config.yaml
model: "audio captioner"
tokenizer: "word"
encoder_kernel_size: 3
decoder_mlp_ratio: 2
decoder_cross_attention_every: 1
beta2: 0.95
eps: 1e-10
final_lr_fraction: 0.05
weight_decay: 0.1
Rows from block 2 of the text decoder, named by matrix and row number. Rows with one number belong to one neuron. Each number is 500 + 50 x the weight over the matrix's rms, rounded and kept within 0 to 999. All counts start at 0. Numbers have three digits each.
# fc1: MLP up (decoder.blocks.2.mlp.fc1.weight, 512x256), inputs 172-255
# fc2: MLP down (decoder.blocks.2.mlp.fc2.weight, 256x512, transposed), outputs 172-255
fc1.225:612435448597427505561491534535436533577424488553421410438457531472514435492478505501467540532541537476506505476583507568634593475464416480559519483460411539518543557540453537483531538509468513548522482507436499579563525482465502474505467455482471471515
fc2.225:486491484550509237487721462476504464469481506490491524568459506527539497514515454522470524471487449488514481461477460516457448537483551515483572474565508501500474485468520512466495440541539497484500513477491592494534491488458460448471497508544466542514
fc1.226:557512474457515499510501548465568535487483537490424527549529572534513519479553396491657582411494441488483469621527447441389539515549573496482430535472400571487445547513445584487457537671562544379506578482530468482562464499554607355504483522498439447464
fc2.226:426411543499481469475523407544420538525514479592391487425392458506496449450596577483463397585622448470473466545451604551517591457502505551528520497508546497527535436561474557565532523371488416577559352440463432404454490491473438553606525345495596567471
fc1.227:496538513554439479528529647416525549528483513522469573543546556465539468585487471481491493534438471539539540581498526448491559448576539499475432567555424495558507548552506510425443515588554516445540549475498445549560548452460498510506505539474442506455
fc2.227:547561534523463505521431450458467426582569532521507494506440472535490472511521559535502493505569479552495409478520471564448550489500535588466560522466527435521515526508500551562512516515494467488528418441481513493538512474520485463483455491502552538514
fc1.228:491567432611387448465539478515507539607530600434527455438476560573491480442524567472479408534532554467553485455487491488558625479490486456547526611398555489534602522527423546479444556509410505614492499469423545500460484488565480543485573596521573558543
fc2.228:501497577508519463510803548526490432490519477460524506485519506463497535488516491477510519534582524580534515565525473516480482538502355481453507492468475493447506534495490466694532408491546505474506449510524797344304475513496501583553477535477471479500
fc1.229:494482487511491576560541548497460579489530620481444528403463502508518415479478501603568480499520599416510476532508551596527520480552404530510459483481477485501472528546519518508556529507444544643465490540443445492470448513442486462433510481492510469496
fc2.229:586588485519608554567367504486560477514530516472514461520455485471557487556458486600478546380510565482627539422581533482411479550484489578465475478532524483528530509440554528459495515603558503384570487469477440477437546481449567490454484460471429421492
fc1.230:552462510488401496460454508579512537555525572437526444473502534539543478469442485510527453519501632467571566510574493430546568421577513454470489504487524596501588577477429537499447527507516543532548502591394493618487604475468462577508506550515453564631
fc2.230:483516481541491451530522549460569397451521488546519540481515511473482575512540488516432510504470453576502431500472471511437465499443455514483560422512500437498494435545614417546613478496450532446454505379529588419408406560491485418456502524569575506421
fc1.231:505431442482358509499442441533449493515481478417468493552529488557460472499486434483500514439462419577465465512496500504538436538485487474561404559526439518505482526607484491540428530478431418512493508526455484487543452515595474550519465446481514450501
fc2.231:482510495402461480537459507507465548483488446482462505504461568494513567524490420491536461476461435511398472519477487545504442541497536488502497498462482489573494482549469547562484547304502469484478507499571493539565468490545491511586467506484494486468
fc1.232:585539460552452467538481463512479447549520489545481562572455493580489482522540523483414475515541522517543530472620413523490561435515539508527547495536492442472548574564589564522477507503522488515519492514443488627512576530510460579519414468519490537550
fc2.232:489547467522543433561502484526537361528483437488567534564481438490446473503486512508450471469469482559516476442520490550428460529470535568451534441495498517499518490476511530629614499479562497491529479448516517516466430548512476460431522584654498511503
fc1.233:521535600554504544505539542508485569531498493504528459526502523476447404498521591527456574516560577494494486485449549555550538540451466520530479443564490479430515556500506505427475534514451518553498456547411380526562556483513509467468465455464471419501
fc2.233:488535512511516557521551555488466520564536501502493519468485497435486404513442550530558474416460507438495536489507456521555483564493501568477492440474519476469566525519420519521519442488501456488466473461426467488468529500552494507487517513517503479537
fc1.234:536480497518429462489466514555423518589523544498446532527522558477490448479516513533443471537538557441499533471549474508532563482588538519490504540488462516482562531515479552458401529449535567551475502494422480619518549433497410530538471465467477540612
fc2.234:427494526541490460554529489501547416493506503432531466527545489484507547486493510467469373492565585598470496506480480566469554449516539493466601463488501515484562540440530506601597478367521511448535434499492565473409492561476461454471523605512522548521
fc1.235:554445559557499501390470513530441515565581425510515490492448497425439386525459575523425481485518543532515497392475492569572468536504491507523507449535562563548648489496484493463498514460547452522484438558450448532497523471552469519510482381460450487494
fc2.235:479438552387470452536604441592481501474586430415513483404482476465525485489537574468445509604540553489429518503427536546499607480484434438525511447521496469402523461445551469532514520397502488556446474534450512443413463547553409516531510457452497534573
fc1.236:475654397592475565609435511443512568502562485437530458529512544406436522498479550484399511540515578580554440446476502501477505408392487593478483517496443519459527493506658532446526493530417599564455558515502476644466482507479512435435419546511411413360
fc2.236:386544438525431381502348418485573461522531426457475427595507559460487561509579452508313483517451518474508432457469533385525529496450448415593411494469376454500474391570667404428461481494394577551442562521498472461498484568471464456375464597645384486485
fc1.237:593524519479436525572457568518464494516472524452515457508610528502507482449514511456532439539513557563477536532480485527489550479443529522550431569506466511525494523540487511466546601415423520497504492517441512524514517493527484512554506490375565456511
fc2.237:469503513451518510514454477536482490514455471529521485507490451508547605509505494502520368520500485517436492476528457500512480509494487502476488501483517459556525498500504531542536481199547527467506491503528522464528524511479521490688508539484513531497
fc1.238:530615497617475518507501497452515552555446550474524540452524527566468450588496527444563463359454472445523459551551495471493552546418531452562521489525384425506439600495484493437522480572502439496474561473530434603598485488515546454435545523541514399542
fc2.238:439462485473425524410584489454416537505546514491422425443539505624603499439585475473521472633546522458427492583448571516499585417536380551470552582441435422534506578492508575492510475451432553504492489621439510558548365507463489508535413439427539628553
fc1.239:476570556560505571601444475500535547541543490490558489489494447459534405545467570475463556476508539502551466570476578587505534495458502463497491526553451474523529561478466542515489503536580479451544542573487439560571509479491579524439568553459468499555
fc2.239:505452500450492486497538508465452501472478476565423526485501515517526488433560521509485600533540486466446505519511447483449512531512504551457497468459538444507552467542517485523528468508394519464435457453481485494513432535568488509513399442529499531508
fc1.240:480431446519351519537501420488507538486472460436496478605533492523473461498483506501470511488457436562499463485487466523571487580473482416554450494450410520525519432585509495532423537513501464526534513538481499538542447517534406514490499570466486462560
fc2.240:517507484370454518517480456480420533475504437459509498490472522544536580514492425521509453454453448502414440496458455505512430538513507506524486504461445500543472470521481540541499529361533489471489493477619534481529447512538475513543497460505506474440
fc1.241:516589487571534633485500561527536496580456542494564461503449510468464415435439559444521523455556565640555468457537509485459513601415502501532402504507525464511578571473524571532503636494482555443541452572525454552517579451447507506562437549493454328503
fc2.241:483510466561471533481514590449505403524345572529520503495417401483445459513469499459477647490569502518468543525509426461564539494400452489528434494430502475544525500520547373443480561584414556582439528572435504511503491488421603496478501626571420527507
fc1.242:435442500515495491524519550483477531496469581530426484521508541469504481473440471436603582563491473497478562548493582505505565443596549492490531597480402543578457497502518544477420590524422533592556530548500482521513483501540448374427523575524491507451
fc2.242:521508488520528516590547552529590494513419522567485482525461474492553444422572556433479543502485547570446483504559406455516521422499474498544527556520537447391524500521467501522488543534595382468526493482443509516430509559503468542455521562585533453557
fc1.243:491516495505493572494428500524400524555489510517438527424472524539574429547522522578647514464511476497546527473537576502494532511582430516441383553423527486568477485480437504513547459520496554532510481558420410488626463437454492461557444498472461494508
fc2.243:453520505441567485444308522532513366528460506497493525430422461550546573491491541542510528489512486450563426519511478468524497516538509497480458479458531415575498482463487457518557535497556486522471452525512482468558452556487542442546473553500548545500
fc1.244:544562439566483521509384468558545506564531486500539471612485494548497473561421489463523473306429463541561540458499506490470467564476566530540470438457532490474568510512525453542495507526557493522446516513540489566517570526515456537491524491544491461480
fc2.244:469488486458538478481483442499448548443516524534527465466524502584470518502570504536499444535502445454473486492503514469547479513485433526579481509600487515477424441550474423450477499430463485519432474456510538409577533494519519511574491504535552490540
fc1.245:569582452483509525483535580429483548483484625520465482379448550482556419486521529555575560559550575411567420539521519539523563469446444566440453496443524469485501553461479480429594438486445530524497497548462465473523454398446590469445469506513487486435
fc2.245:550605468499531547523306466482473547504594495467485478526450474413456423507467514663420548405489604460611323456512512568470506540540451625435453502466452439545535487493553573463474514547561533493554436453424337435552542499423519504512472378551430469513
fc1.246:527488526540411477457540468557469511541504566390491446436491488570533412473488494476561498474632619438546480546551472485528513476617526441534467481515513530475549566533499499500423500538504557582454488576411500664574623457478512558484427484456478536614
fc2.246:461457520543477454585509483491498428444496489436504531497492497475443538505557481534400443536470481586472408443437574561400484491404524495489597426502471484490473413582576490485637509421422497452461494421537467483373397582541451419409525532586557506427
fc1.247:521562468490437603542481567455494574521529533487468472572526438510445464482354471573474511405541476497489391466539488542541448468415499440491430476470489468457544530527479640470437498523483482479437494551505423487493523446466497518514481437400533485516
fc2.247:487477440508461498445501549507479577542477525528525549503429487457504448485502537487473466480546580435484491551513491532527520460509524441451480463492477511473542554508517517491462521533479481515484452478447435545499463530530520520491468445488479536552
fc1.248:533491436645456501514495567522507489592394488535519495481466488487483455521473483459494473522471493489449540512540520588581481512418465497501540435502477474531506557531496481427528476486373471607506482524543507590512533442521473516451486495555545488489
fc2.248:497455465455463367470668491508510464529473497540514502501414477477583503476514500481483465501485514512389411480432527501523542477488472439554559577569469491529510503500500512467486481510457544534520487549494560524508477486464486462492510556483491534461
fc1.249:525488465473416639539466465492526550462524434465542432560520457537492510468411495552492478422523545559539429455500497573489455448404428437578463495476539512520514446482465589435492575480556447430515515536519465515531569482527517528514528523441497337399
fc2.249:444545562502432499467476516562523635524584476469518417517506477485512460604469525474504443484532599525565508563436467588590410457478462472545513501481468508457493584483426570485432546381595406475537517487439489545592554384458528542579559483380466464530
fc1.250:515524558511540566478501567522484606577461572484501467430482519471531448489507531498501496530563565490494467479453549575537585496476466549576478523540523487526513647528468539498496518450417440489527462586447421542514528402498548522518503498467495489557
fc2.250:553562478489496524550489581540520524495453524514527481525422478483510517477518503495442566512538547485494535438622493530474497557470509587384508434465588533500567543497551440448456515483496513414478421499442459518444477496434505414525471490514478507489
fc1.251:493519472555408451454602476582453530544577465384482537501579556524516455527541618461427463555563553453600456489479554517501628466491409425548477556444521546555588558532434594575554488519505488598523470498391525528470448507551544555536509465491526546566
fc2.251:497508545513485491504859523517512472515489480467494511461504501500472478508526520490476521478505524521518506499516500465453481515468250521488475496482480504444503544491480485725507451501529509515489480488550715358325447517468513641472513531516523456527
fc1.252:532600425577499526563482461425510528656478499500494531511508509563514425536478498454560469400461457430571480492492503434471624488522498439539513558529330447523500570477481524516439464581476443538563520487482446606624522475531587471389495537530464460516
fc2.252:475470505441465491471572469495464461476498491465403464508568517561561496435636485473493525558485500449394457544445531481472542474577450527506522525495376418467477570463530571517514453499493488552432500545483498514577354544497513449559458487500532587627
fc1.253:502486541462495512528478517459501526436480592422449447365549550452568478494547568594590538551612544476513406576513503566479556546533449470417454519418500445470476533526423529479569495529567516491492456493491463481599457537509575380496491537475513492448
fc2.253:526544472544512498489366430551520454505441477499574430500442378532471559512510467516537472459503508537568532420547490563445348521517594607479542396489567540576543515491446487513490522474587419467523513454542530522530610446479498481545566467482505509495
fc1.254:544489464589486508510430539539535504503509441510553495550397504467543419553485553484454580476516576524510523473492457548536503512436522518520509395535587546486634487533496479463554490469514481468471507533427476522497463511517482500530454496451440497453
fc2.254:489517486404499548479489477507459511463598505356498425373558512559543502497525543488486518587537588458510462552433535520478563478572448441475513563466505435491508471511497495517569502505470531597473470548467552480514470529515514526497435494424518567533
fc1.255:440495610429439539511462485410441535483494492385376378434615553419572477512578534651531555537636609560469416567426522520520583533517447397488427586513417495444430430447496588506532519529488605434521477543418468473580456465499577433549477494382505471471
fc2.255:515559375523475478526398460460495440533436459536649445515471395588468607525429419456504497491428437448514573432576456555515271509483514589471538476534520502611548552463433431480501488510467426521453552518608544521494537418521504523499532467555521528487
fc1.256:481427475523484517489552605545377555443463520536491509485516469555437495421446481463576627605477493427446580534558494461564462464495451505459476486517530603514489474598450535421477564500462502599481427533449433507527427480564454426473420533500477485421
fc2.256:522444470517422560541589527559496549496510537506442453445395521552598434417581534384452484589543548480411495506501489505536627428426444466503518628446513423452583499574438533486466596468488466651461434574465425548494423561525444484455470542539595582558
fc1.257:570576499525500511434555546443478558495466423498474516470504572425496513550500577484529537450461447444403417497462510485589545461448488451543480518507519527482496550456454546445443486518530505528506453533470400523527521508539554471510538450511493402468
fc2.257:485526460490548525517481467554488512511473442675546561620480461507470516525484477529493481495441482496495516449453484543473472500463508550525527498567512486547538513427496559527515480467468531512512442460545488413470499458467514501509492468556489477450
fc1.258:504469544533410504392548557526450521633539611425472440455521522502528469488541493523527439522567654439574556512531513427588594477688483428490470497528552531549607612536447557434384529547452593616528506610417529610524607487507483576550409524442454596674
fc2.258:503448454529518438596542515451559385480442547572495575466490498524513606484543485540438523524461419572533446476482465506394489511381514522481560445494474443507505454557635465530638487517461524449446503385582606473399385564494481411369530549626586482432
fc1.259:511467509526440587520482558508438545551520526476501513576523580486460438541476531569472508449436524578508498511447567554543518445484526508534447482537500584499538508548480541432494515507524494441501468487502394582526512493503536537493506501391456418420
fc2.259:479540489486521504532423479538517543482503503477488480535516487473482500496493505479525425503516494524457547479542486465542495477539509493547534509484519509482475490511510492528479502398524444533545536482538459501529517470471474473520465503477506512534
fc1.260:546480567535537547493473570525509498504450541464471480473533589484537506494464482484624501499488588542501486585521472497534513499513470512507488499499436594479463533458452517441471545490555552440536544538460490634493551476488566455499523567405501415510
fc2.260:447511477460551426464501537487549460463479488512532540484501549460508594551529480501471506516463477511493511477417521501489496589447536505456524460520517529487453436558543378475546536471481589490442469466545615465486415515521485446469500493541486508464
fc1.261:443558516553450494534405507425519541573548508526482494564532564498512478581450564483439447394478545478564542466437595458523603466527500443595529567557390499522467477439534499540473587596461498511585515431501447498580537516501552504473530518494543453517
fc2.261:408484578437580534440570461492460399477548487405474483487573494468488535474586488566513536530513513504451477573491514476462542521615399490594462514572363503459392494462544474516480502521532516477469480561478521341552479559502509479533481487462533469588
fc1.262:451515565495486539480518551466477487478557456489453524506505534436478424526508565547490524545588588469513470557438512497463591499471437528484527506477500518419459459486564520507532514512494515445523487510482477534484439526491543484488488525472491495488
fc2.262:510519458469522499493719528475496492487458529513521468461504528545532561501507474507547507548535495549448499523548471466499457502554405496481508510528483469466439502462444451517484446503495468493502543536565560457458489468515502531537496493489494480496
fc1.263:469461577475469455546488568485366516492400501483498485522605534447408468574458393536539528513495481513465518593539534544543486525558464501504448401560323597533396473515454506496429559477469476514565466427514458444620593470560540467489519476504451446433
fc2.263:336453572381566503512645434426475453413477530485466455504540480511465537527552400569553517650496511444286516588429504464518554582592501474591483541619345523445347459394487539417450512513539447489499458556518456343564531566492578453566524489401540510544
fc1.264:472651515529405504568526453395587481485474576474427502553503577508509473514495488470467523472513477459527394499457527452475612482458527442568511627496390388504481516488529524484434509584436538487544568456510486489578455454521530432464487588522560491542
fc2.264:487508470484509542488670556558483454508493449491503458460553465487511517437560475528480620524513496569473526535543415506465413578459381564470479399484497459426521499521501463533511438514519482459395510527501630448433472531497492502540420463490476486485
fc1.265:576443421503506479573531478592459545510452525421516510502510538543537474489571494453421599591576513587494484466526403515521527499453537564459524448509535607430572483579538514483523566492528479438435482480443465527477495537512422477514381576472519474472
fc2.265:453510538413517445477610480420453579472533480436499502510440532479459414564507540436452551624509606450408465504457507420523596473514450430533419506456515557456549463530549503488434503439497514517506541584442434494463473543489515494518442540567381524542
fc1.266:482412447528482531499536602466484512560488507504528529494437525479477496505464483465525473561467462536466543512531538495582539509544525430513504499485437518508515509586461467504377491444434444613501507542458475498537464448602385383456565575524472536495
fc2.266:449442585461523513593542536597551467540444494533472479497458493516534449431522535386505422551474548503397543483506406465562519505485465424588487551491508490422474454528480476496480602375543456519545451563525526501444474519484472574510537560501499458527
fc1.267:490362540470504545471547538532367522488401502480460536509496511495424498463451429481590573499474482482429559593540438507511455502542474488419440413559443625532451472532471491468511546466494489513483464538482469448519561523555443414468469482489479478407
fc2.267:384419539371459556528583461477434487418531554498409484465534487503452527526529427526518514592510446435378443597426551442550529549521478459520394566487405512478462426496460529460450563469454442590437505614574417394502435519509509454517440501488469488509
fc1.268:479524579505510539512461544469505470489488452521494510540492544474460435509541532478479543475481537478580534494456526432450571470561554587505503517589468504488496552492480561521465586554523479421608493487489424592534520531469533472460474482502432511537
fc2.268:460550535444465520499466485543507565482491478495432495530528567459495477483570562519485489499522519434495481495448519463535542492555410489531425554443504466488440465558506552518495548469474552545503473511476472416492463462472523521552477463452474505524
fc1.269:515429497458519512580474479524437530526572435446509485488481487524564458519504478633546505495463547448539429496489557554504508432471343503502492528524451512472440418504471486529594515447499442563518457498464449495574474469504510527468489476461481497389
fc2.269:429602523448468520473341410448430463586532460446558423497503436491485462535446483565478517434529552457543580437452492525509528509533448489512428539524448465595533542461518551489479540494471535587570463518496517460570544469433473513576521461414423540571
fc1.270:521478439513442513519475494455477523488607473586581571564525483474468488583473535551407476533425482504516565462488564510485518447395444490496518492525475486572517463461617515447606514518462530465585528468470400523518455517479553499483521466479487516448
fc2.270:398490589481468518390471542523480526425554468458511463505511506439524562566529556509483486544476564506489569522362534483518439476490465470471427399457550600527522430553517493512463521399566586513568530478482523478556537464458573538598419444379401515407
fc1.271:430610433555439551631440524440545581496529481460557531520459499400402506540511518542356556593532564564484414499502466516490483418345459547572526448489425521442535458601637492464497480534338539551434544469509476556491569480430469488419403513544408455429
fc2.271:478467406530429358593248507501549480513540474438515514583520478454513589476572480537326510462468599541448381509535516446453511470498413477598405489403380460483518466562653436456510488531523466467491522485489430512437513591503443468323454606658407458447
fc1.272:463359484472526482435519556545392474465531494488447549528512489440501500527513478516478574527479480542516532445531469446487490491570437511442457395507535619484501488540533442484508494497512627440433486498438469517462467503563509497513462460436351470469
fc2.272:516508512446364620507570550478523542458492576490454471378542522524538556476557507482528502571562577511447454571484580525476589393525468517461549552459506482440501578489456540476510590513455514532513508571453443539488461481463498449471494489393593476532
fc1.273:509446506516498581479554455494454538471453561572409555510417538527422518571496419458591519415484461477441519497600535424463509504581516454426428488544466555504403511563447582504411581576461430453513449554447373513489486497567469410515473499499425444527
fc2.273:380440552508494580446466457553505456508519519518438567446434497482491504521592484455510458483487506432456447526483577447506550477540444427484394475456479438503470462541508502516485563492500459488510543582482398495535376560473502513505476547506568482576
fc1.274:470432548478487502532513525424417478460438556476477515441501473479417504519480427550528610507465467519426527585524444481522492546509470521478440403523404611489424447566463541519437531460491465496514451483518453446552559506497492436436465493473436476413
fc2.274:418437545418495539537564430500395472438533533532428456472491508508455490483602524511482480587507451389413476569440501490511507540577464499536439560496443484485486396543491573491477535410550378566509427521509437343461473570496490525517482488488542518491
fc1.275:579562455474493568504456481596485537506533506485447519476584531513563503549500526564435525484570577585581393470522473532431528496461463540484480478461463495458517493461579562565592514547547520409519470469423483498469431507435600531500423476397503417538
fc2.275:515470510458467563480544549536511548480526533486466528458504519456542537490540487427537461546440561452444476556433577493513593458514529469508488557496516503462518486536519512478501537492474508574583470602494449546421428535493418490447505567494568547551
fc1.276:531499447479492518405552565521477509485522539459398457436546585446536479426504523466485550528641547580494420556524408494442619552555451462442465529396437478427505558571547557498517568494543619450491467538388462545581478546533518440533327531449446521458
fc2.276:528535445494508467545653449423503516545409517474512464486451523577406425535494492504470433479508500447443413446575445484543491570472496525538503494536475481471458481530495499487450511363462436614379474483431497455533567454423484519472585514578531467601
fc1.277:571444453554489445552509483532451408564560538508476604540446500540484483548504500489470496541536523493524472433615463542515554443574570513530518503555427478528503554544580552535458519482512466569510481520437483622451555526476461496454462469528530545560
fc2.277:493500482535523378580501515527539350531457457506573540560459412510481508518507477472488471454478463556503475492522489607443490512499518522483603465540473547512525560465491545623609441526532491486538469460546575521465444533544480472417567527645512493485
fc1.278:465445431514488511548448539540475530516622504473513542533474538486439474558495449562494496564476459548498524456550458523438465509422497559527523410461428495498521481610586507494481489527468523510553524443542436497538500478429458466503480569535414503429
fc2.278:519517503577529490508408566501600521587576481514515428517463498469538456498524538499473480478527580479517529487479504492500490525413416512535489482476566410487671497554579429498527474520508469457535531472497467507440500539481542536468498584599472505539
fc1.279:507543500505459485480480432570449509541570482516441507475487476509468373449525596519419516470555493519522435480532494549542598527463497509486444484539496460500528509525494570479553580505520508520511421567423417520517505515574530475520469469435496507565
fc2.279:542522498505516524513723475515503500494505470511513508486486514553536493498539510521522555549548477530471500476574452464512433483507406507497487479504498497400472516512438536509480442448526473474434499482548543444406469450481478524549482465513514493519
fc1.280:509472486522508476530522472521467403521517573445487587477503500543502483477528465466457485497547515508543483489593447491467558464563587543491567510560431511465519590539547552553464544480546506557490490509488450583495574532482482512505469519565555569592
fc2.280:508522496531533386567487485511535356551470454504558567546518418505417505493493497496466454498475434559525491490530507605466472520481519557450548432485446532518553547502525505648592422505515471462521495450500558493431448544513452467467585544631489528529
fc1.281:562507462489416564448499503476552478594453503548406467599485502492486456451493552547493461537568548561482364458500507531548547535530435510488477602454521551551573507489600545444543475508455559542488466564429463558501521539481518456497412478527470465528
fc2.281:462480475501646506492515482515542430505475526543559421508474439588548563493489459502518484513506463529486524430451485464528524498485499469521507543490459477561498477427522493510519393472515560469540531518527555472485559511464507526461548590513475510435
fc1.282:508593454512485516455406478531563481464506433459452465516554587489572467508510532474474537395537578527600409487463455428457570514512530490462414522458394506421458488500586539477522611564556588434574513491485462519524462568456522512462440549413489481489
fc2.282:464466611375475489478638497518520425492449481385473490460541530472505548483506492376545468553491575462432461531434540475539592524583470470544491549469454526427479500396491489511458488485521480605523513618436524505431454506524464544500530558388544534557
fc1.283:588407485525473517443530491596391506665517498469511503480441451474434270452459595576471458483529521483514457443555446615571513546516445545514489464480550526536587525517447485511550515474455499558459392571399463590533502528533476498536455399417509512594
fc2.283:428514535482457511453549404524409588484584523413394383388482495544513362414559581538442535524624585422447479499501459457563614504541429436495415548432512421390578467590476573462443575472471554637422420619365439478482543556450522505570392483437442491629
fc1.284:516488502455466496506431493578508539580502465503445451529510467533488484473486498479577463487497533480517545516464527478491490489593512471525417538487495525526570582542499499492410494478486539554543472575452489506590568549500538572565505507451475515579
fc2.284:409480522525536513467500508477510501486481527527523389451497505509509581497486509537495482520561557547552474503463541495521514486536503487504495462435531435464564527512503511533483452393495539490487537567504517489454554483444537487541494590486461521497
fc1.285:448518552572464528500496473448493554466440500554443508545595540486427507502456472431497499433451517461481464601509542457521567498505527408541429554563398488503452525465508609494467570553492554456563550490525429504540584490506536477453525540429479443560
fc2.285:487485481467489494488553481526426518532493478511499509522441490524480449446571542451445538556544491572437435488526472553468563465522440538494518434470519455489500567524466530520542460474507511497509448482446493488488468499496497501502468439557513555541
fc1.286:485588474589484501496401517426552519557596540496540508556544585524447445540409535485512446396437530462568513430442560456482578424526477455595502545563396457469453541470568485490491557588517467482597526428492461494559508562457520524408521547506575470550
fc2.286:418479545408549546446529447505482435462510556403432469463579521447515537484581442555564522565506505508485426589488519444477565521617432490549441515541362556451370516457507500554469476526489553498534532546499511356565489552493517463554482515422478488607
fc1.287:462524525461422531502521489433524490420587430513378512543607628492586483549561508468447528507506511539490411585486440449405635559517481477431427613420430508484409479502581632472496670544560615416632515482455460492531485541508584447488372510420455511436
fc2.287:521497478533453465541650433496537529539396388565490472456389490554475442446581531418465528570528504431389421439527435450617500548419403539553513509559498504432485497548476494447497483404466444584405452552428503454391520475505444552500531487512553433570
fc1.288:496460456526419596393454496520533427604462506555417436570494482524514465463505533557536544492476488662439416476559605500550469535569456475545470549524550543547574527550605457457493453537456597491470563576493462558519527536524509510516408510506538499519
fc2.288:467501494502581538510475504510543409463483517477511437475527506568579604478523467500551519514513476514494500441440503459540515507535495462532502517437503453548501419509553492491532444508523547512518531579535518506476518519459532530469520635528492545496
fc1.289:430426523539465656487434461537510512494582441544468451548454468575483398435541537601515486453595501585537437441531525590509482528465446576513539509472500443500514476587526544447551500475491452511469492532509443565568496509509466505492445456504497404475
fc2.289:543494489520516488487446460511491521540490526480518455488540522558547504497481414508599474451458462473573539538549495487481424469498483553432469545439539481522495579543432533508494496530535467517493560509575532534540538469517498500505520548539513499495
fc1.290:574536504495429584507508501520481561487488495444521438566554490465449491551431491513502501512536568444503450490437493519497500464463421436567425531517468561521490513469446595480462532457523466464540506565512436505562548433464587545504572415419473383453
fc2.290:464573499551445555472425566450522604473535544521523448443513476484536501591539518525441525501566623440549531506516564614523506461502506552436518465508544454517520534498490526424484550471523527458472506481436380557545568416417568453570566458378497509529
fc1.291:445525509503522500492408443519482541508441480494462428534539582516304440414565447424427596497488467608473381519550551518492490510455501536540394504423442526495475479514495533509461537481483578558439497522519500527516511545491479502484384482508489509413
fc2.291:417548432547455349444434466477515509491499279496523433531545494452439566543510480482439624526400472439546488448514450381524400548444440479492353479464484514498506425512551382495434434476486552525483585566503596457512524484459434563501405558564359528498
fc1.292:500524458484501548420489641477529523585548548556442545547422524423418458502465508463518529512484553514495519495514498506629559576603504556422459459519576533546577563496498482455359439483445500544511482592363447526479580465502407535473488487525410498535
fc2.292:622515468502497549557413539400539589351516533535495524475438431395477456592454624561535616433544592421538479545517499532456488505482418574452498399486585493507558491502523475426518480555569413398548485473454369474480511482488637521457511485464495464498
fc1.293:461506464460477544487477519555539570512572488493470499582542544445473450511463426483530617504450504582495470575539412504489534461555471460440442492449470558414496541533489551523461579557524504524492528508382459535549488552550518452534468525430387402462
fc2.293:516492533494475465522561440583441490607485480413450520423487510454504441409545511505531552549527476509502513533559453509492536495542492567464467480462475572446551551582481534576528465484540484555490533510372508482534498436483489543473387469488455551564
fc1.294:556552426514395555462459547551477543561506525499554536495536478496456426587473441512510527437430491558562501453477519514523489497453467515523487490579528526500585506562495549466471499543437524519466499471498397533499477511523536507490473473495450416455
fc2.294:542505480488520493544515501476491512544477486508512469520538499573530500496525455469538451496501481513485470482529512489471485457489486521488526513504475487469478558510509555497481529389478466491488515480575480549518508519487497517556497534558513481529
fc1.295:524388479519465500455498492529396478566453539555405467501385543529480410499549590551535562553484448460456443462469584555543538488582494584477504511522608527548558572535533500434489537507436482455531460589460474531587547489518435470474414503559489588575
fc2.295:539487416526620456450465550499494563530460498544474488491476529568596522507555499460533481508438428455392507489496525463460511537552578562508487470481597451572506447569523453516489538461513477479472432505476524480478527578527478478530415489585518565488
fc1.296:546499450614463509505505551478533511505482583521533517484440504524500470520487477497560458536462495484421546523504592584537526522435480478506497446569487526578513525547516510421516501472398489605512448516491471481500492538535437434371543543558545526483
fc2.296:428450560505462458506638521546527491496442554543437506457442473538488469435540595456471467591514567472353494488474463436551563500434422418574502622557505482401484429499506457491453554440453498536481458590436514490437482505453484500480510602483508511499
fc1.297:576484440576372515537494533538433571596393504554422405516478572524487461559510554481478483508501507473449516493595554579629558509482422475539490456510414491556514561554442511480558495467453513537531485500440487534617564499479515552513528433491463458554
fc2.297:502466491526503241483643469518530521458489486457526496508463509539569554506475451531517526487512470501513510514473447523469468518545524490507556501594486536472443518474513504475476413578511505486497540478545598513522529466505457465479489445522511485494
fc1.298:521499487487358571531440472475526477494502522447476523494576487569455446491498513526525506469514470592554452540541490490439497538421489516563520502451436493555409576492561569500556489608467461550425538493503491555526473538483564458393406511476522457464
fc2.298:527515488567539505494536547479498524546513482543485481524495502534543541518567478523463447484512450467480555462496511541453439466496498589455536459524527414555538586488445479564519428503504515463524548486586601497504437463517539492500483419570538587550
fc1.299:489418510461513537509487525451430509484451548484488519538572554480432482528453399523556545519426436535451525581526521525568443530561489490529489457588336581536448521592449530502440531465386430554530467499483480464568521460587449456470528487514506496451
fc2.299:449444554437577570547617511596551472422531501473428476474530539477536478450579508475514499574554571483432493524510495479483564524523446481548465538478463439393452448431488525512490565466563452503537466562502459450474460574447526485497473550465523445532
fc1.300:507472494560495540391489519569522525494524497501510524470416453463404439511508567461468511504474474544502503484485527499552529483497492515455489435513554597584641498537463453526566529514491543584480485546428469527498525474584526537541529451458435467448
fc2.300:481507543488445531455635502487469541486558485523443527492571526451471469499500497536454579536504530523534498519500533459501536489514400498493481531477494451432466517466532558527491453518478550513538525530471513435486464509443479564547421433493532476570
fc1.301:569453378553404465462488502497468562608402472569448438541538540467518515567457499521505544425416425430484508451561470520535554476532421492541506495558423582610481557517475522509554488543414590556527532500498494581535510464508578480550535406450429442482
fc2.301:527441532544508282499731514468528558493500527490492485494460525449643536496487479520497491482489527486500506512449501526476544480575541523507574505674454528481472482477474510470481422548533504473506515499492558525558528447502485469454529452438492483505